python train.py --spec_augment=false --widths=[256] --residual_init="scaled_by_depth" --epochs=80.6 --lr_schedule="cosine" --weight_decay=0.2
Rows from block 9 of a small CTC audio transcriber, named by matrix and row number. Rows with one number belong to one channel. Each number is 500 + 25 x the weight over its row's rms, rounded and kept within 0 to 999. All counts start at 0. Numbers have three digits each.
Before each channel's rows are labels from the 100 clips, of 14848, where the channel reaches its largest size: "loudest band" is the band of the loudest frequency at the time of the peak; "top examples" is what is common among them. Only what is clearly more common there than usual is listed. The data: Morse code for random letters and digits, with fading, noise and interfering tones. In brackets: how many of the 100.
# filt: filter width-3 conv, dilation 16 (model.blocks.9.filt.weight, 256x256x3, standardized in use, each kernel summed), inputs 128-255
# gate: gate width-3 conv, dilation 16 (model.blocks.9.gate.weight, 256x256x3, standardized in use, each kernel summed), inputs 128-255
# out: residual pointwise conv (model.blocks.9.out.weight, 256x256x1, standardized in use, transposed), outputs 128-255

loudest band: 500 to 1000 Hz (68)
top examples: speed: medium (65); reverberation (51)
filt.17:520490507478475531448497530486487525472495511485451494428522523515476528438511498473526522492516521503490528532508445526498540517525504512524451492526533487478487507472495516518466521478466473493493451477472514476479531548544516485470502485439478515501540468550474485489503528525474485480456488478504503487487459527482517502525471470517478510484526509516537514553500487500495528498484
gate.17:505495480508485552483523502500487528509510530538458471498520516521533536489497510454471527494514509491517473511498434485503509504521536493502487492528540501523488447497468487502500474497523510481520494508540541440421482530526488526510540468500530534543513514465530533486511515473481501460488531441530442497496512515521509492455510465500476439461505500512464462486488509490503541472512
out.17:476489534457488513515454476477502442466499531529494511478516513532509518550485484490468544496455494498507508484483467497543465478494454522472506481501514493513523486501525544494434479505546504502518497472527491477526492502513474481545518516494543520519532502525538496549489486490524497507516484512516524533524519495507496511476536503503519489488464483515531442480543536519479499514464

loudest band: 4000 to 8000 Hz (25)
top examples: speed: slow (73); white noise (46); the character "3" (35)
filt.171:546473496515471519524502495529525471491520454488486460490512535452526524480506468490519463498494512490528527489483506495527481476550496503516494513497528535495547442447481528485502497458506495502476415477508510526517474501482517516502482498502477500504505534473502494514511525521472480491509489563499514524499488484519501500490486480509485531518499515506506511518524514532469410525513
gate.171:487497482498513470521500533484508506494496498494493502492541502425516509510493454517505529466445499494522443489489460543501498498529532511504533500510511486521495505475484490480515470529505488501525554496525504431498457525525542496480462482467503522509470457497496542475497524500513482478506530592486456509503490473511534510486500528541523535530508496524501520481524513511489495492509
out.171:499509527481533502515505478507508492496513542496510516513476495507486466495499501518465519477507515545467505519547502495499516475515502483549472526498473470472504538524485471486515485556503477483502537493490494485519487508454487498467453498480513508495519499472476490525506517492483479491481476472514522483514535538484528514555498486494467512508490506560524480458512524481534508527475

loudest band: 500 to 1000 Hz (60)
top examples: speed: slow (85); reverberation (55)
filt.2:511520481526519539512492495533532442512497476520536524494530497548527516522512511524510495552554536523508487527506521483483481514489498490485481552491502506482541491460527538489515527419460506517510476488484495511531514479508526447505499496476510544456475491510537462511472491484494435492498474513529531494534514505488487508501481521516488511446516499473510508506473559472480470463480
gate.2:507475503474472526506493520518535531505503471509484510465512558517502495478454487518510526441519469481518471494526476526520490492524469513486488465504508510506504440557504540472505485474496476520437504492519540460480486476522525521506482475443503503538536543562519498460548501452483457534520528504492491459528527483495475521491453483491504531488489530513489500514505472487497488493527
out.2:471505533541513500480490507521466493497487532501491501496488531539510518512494537527527483484494451470507516484472491450465520440454448484469519501448468531505474539487505465498497524454430465559519517528493492526463523519497444509505518532527503439487505512528514539500522492506508563525509530488514449512495510482522480499482484458452509470494538512507485545523513515501525519492524

loudest band: 500 to 1000 Hz (63)
top examples: speed: fast (85); the character "7" (32); the character "8" (29)
filt.190:522539506502489525489498493497488478507524510504521530488501512506480484489520529508510438493494508549487518509485553533465478514516505507473468506468480480497500488490524470491440512514503475540551517521450453536514506491506534477498517509503501482472493527465497489510483523508494457497456499509464507457520514529513518475530520521538504475499456486499522499507499492523471446486531
gate.190:520443500526488564483491516495501484481484513469439536454513502510478492519499501504462526481485532523493500522499536546475476472524487488503473508494473460516504484460506501528435463482526517491511524488455528476445461496506517472499485447469547540533481505498488486511513485480528472475480505449447534469530488540470516494504464492517470504492506486546488504478492491552490490500464
out.190:505518478499456486488487487468482440514519467499497506496523446527483466501459510503527503507475536496487522488494529466492503467486529513474487527503524527519515507485510497481557507487477487491508466488519468482507498527504488511468474517544516476483459497525490512540517523522541500499547521560496494521516531521489492471518500542512557528553556513464567416542502471508491509488533

loudest band: 1000 to 2000 Hz (40)
top examples: speed: slow (83); tone: high (61); reverberation (44)
filt.177:491467495498503537466500471531504510472478531491487525532519491514514490516520533523492517505467527464544472527484493508530490476481522510462484492501481507510543486505490486490544505508487457529490448463541490478516502492500494534512515470502518484550491513509498508513513444476505509470514518492490461462478516521517535523479488486501508472489535505505515493479493490486491482471517
gate.177:486481473493498517482512558486488568500496484504454485492563545517540487503480489542475530492524485473532468509466448479480514430482523492500456529491521466492491499479457490497527442466490465484456461484490538515434502517504511522493493491478491477504513503461506533539529506453537513466471472513458546521517472498479453551511489522520488517486507524525507530477520489449543550469460
out.177:507467516457478484533526564511513482497490511471483484503454501498502544505466488460479494531514487501461485510525522470495473495537488516502529531466528535492527504523504522493501522533519515521516486484431511512482482494531490476472480478587504478496507495478514460499524476523486535517473541533523493486513508473523559504481480510523555513533469464557524517504497483498543488524483

loudest band: 4000 to 8000 Hz (25)
top examples: speed: medium (90)
filt.194:527462554534493526507488511550473525487496541522543540505532519536526507511505494541466523482551479464485504474534494467504504467506481483484418530513489494501511506450513531508455512494477517516529506516482505504524477502505534517524504503489510509489556503482533499528466480502518525495508499451459495484565530527559457464485515481504540452484450499518476480487506497526545503505529
gate.194:470524516498518559521479508488501474534478473519514489511527509483441494457521511512475514484476519467525498468507488507530534484493500517482455519473532493491501510529523496485491497500491489474480544461477495474467488519485467438480518505494456474496482467489496479459489470493542489499523479541517505557529511502502464539474568525544538540542528512526538540507516574501538499501485
out.194:463486502522490498525503482538497479478512498500453480485486503427504449543511537486523498441488498497465492460453522503517477541498521469514561490496511543468511554496521494471494494552530536481486487476521536485518504489494493517510509545492517488477505509503495515467550484490505490510530438524521483513466497514441496477505482509531446483525499495494547510477484550522501533491485

loudest band: 250 to 500 Hz (38)
top examples: speed: slow (78); the character "3" (36)
filt.230:541472518511491507487505521470494516510495506478451482468474508521513504491470487503495482506496512541511513510506490474504514491517495487463475511536534456511485518487498501505532511514499517464443420512509475525553466515546494463480474475510520487522499541475482472473506495526461486460494509516506501488520511502482489477472499534512493521476543469477459522473466485521517486500544
gate.230:536521500512498524516484555498526512535497543514502518516543538555561545503470458482522517497477534516491464520495530458521536473501495491490473525519521512497523497455480544503479452488527513526519485453515506512500455478541536505486492484470499542527539510500556505505526480496482519496472506505507465507493493489541487496490472476495512487510474468519476461510466538487522492489495
out.230:522536480485504504465513531489474490486511500471540498485508504491550493508529489503439506499507496512502494510506536548468527493502490528495502520496516484536496446503517515446516536470513528453472491524418516489496461477491480475499546479512482501484500429512557483487518486514515455503484494503513483513518572473510504510511472494507498475473528482522502442492497494513521484492493

loudest band: 250 to 500 Hz (34)
top examples: speed: medium (61)
filt.198:516514505503510530491475490535513473486483537516483529557564469488491563507500529486514527498475531495474550502510534546493482522539488526513519480479489466560510495553500515531425515432540521516535520512510527484501482467511492535504520510542496504539494510484513484492501485497480497464484484483520546499515501502489507483485492485501468494481506472532523492530514492526496475456445
gate.198:526435515505494535472508510534485506473492500477511511467509490496526510525472506528491542464491491517494441502516489501516487485532513515499495496475517450506546488522501523476499492504469489485474478468547479482539478524524503493506444462480527460531518509458524494500546502516526493514518478534491510465493465494518545512469454518503486496531545471503471496461491504516529504475543
out.198:518514499533477477504527502493476498484477475532485540484481459557499469482520517526525538486517545499491513532501442488466465520469502537536520498500519502445506497479511521508509443534521502553488464488516496546522488551494492537517535484553517495485532498509510523539521494486482482504493495491494491489513527500508549502503475514458523491511468496476478524473513509544487537521518

loudest band: 500 to 1000 Hz (67)
top examples: speed: slow (67); the character "1" (37)
filt.212:506532496468527478524541536487470497510499456479508496474492509505483498489467477492505502477474498494495485485520526481509449502512508470504507526522495494531502525592532530532522491543470492467461548507508515508462524464503493541463438485503441476523491499509513478467453489504493468466509511528496512525488462512486479514500536529496502523467530517529513475504512497481507456532474
gate.212:480434499490494543489514533530531514477515531523445496456471537558536508503494504473488514484460499478508480517528507539476538491518506516520505444526495499542519515549496515404561491461484489526470486495513516526480509503497508499493477474480521491523487529519495513495526484491508480515524505505487466470469514527498503510502456492508496485491502496516495492505523466473504468431470
out.212:543512496480506463494497529477495500516465541516469512494487469488514519497477529513529484532496477457519507534488507528515488455509488490542483505484495474537527507513536465529491458508513471483518484518496513497519483524507540547496536530490513512477546464481529532550465441509483463526514532490456487541534509513495527530459468499539526501488493488481498513445492544461516510508505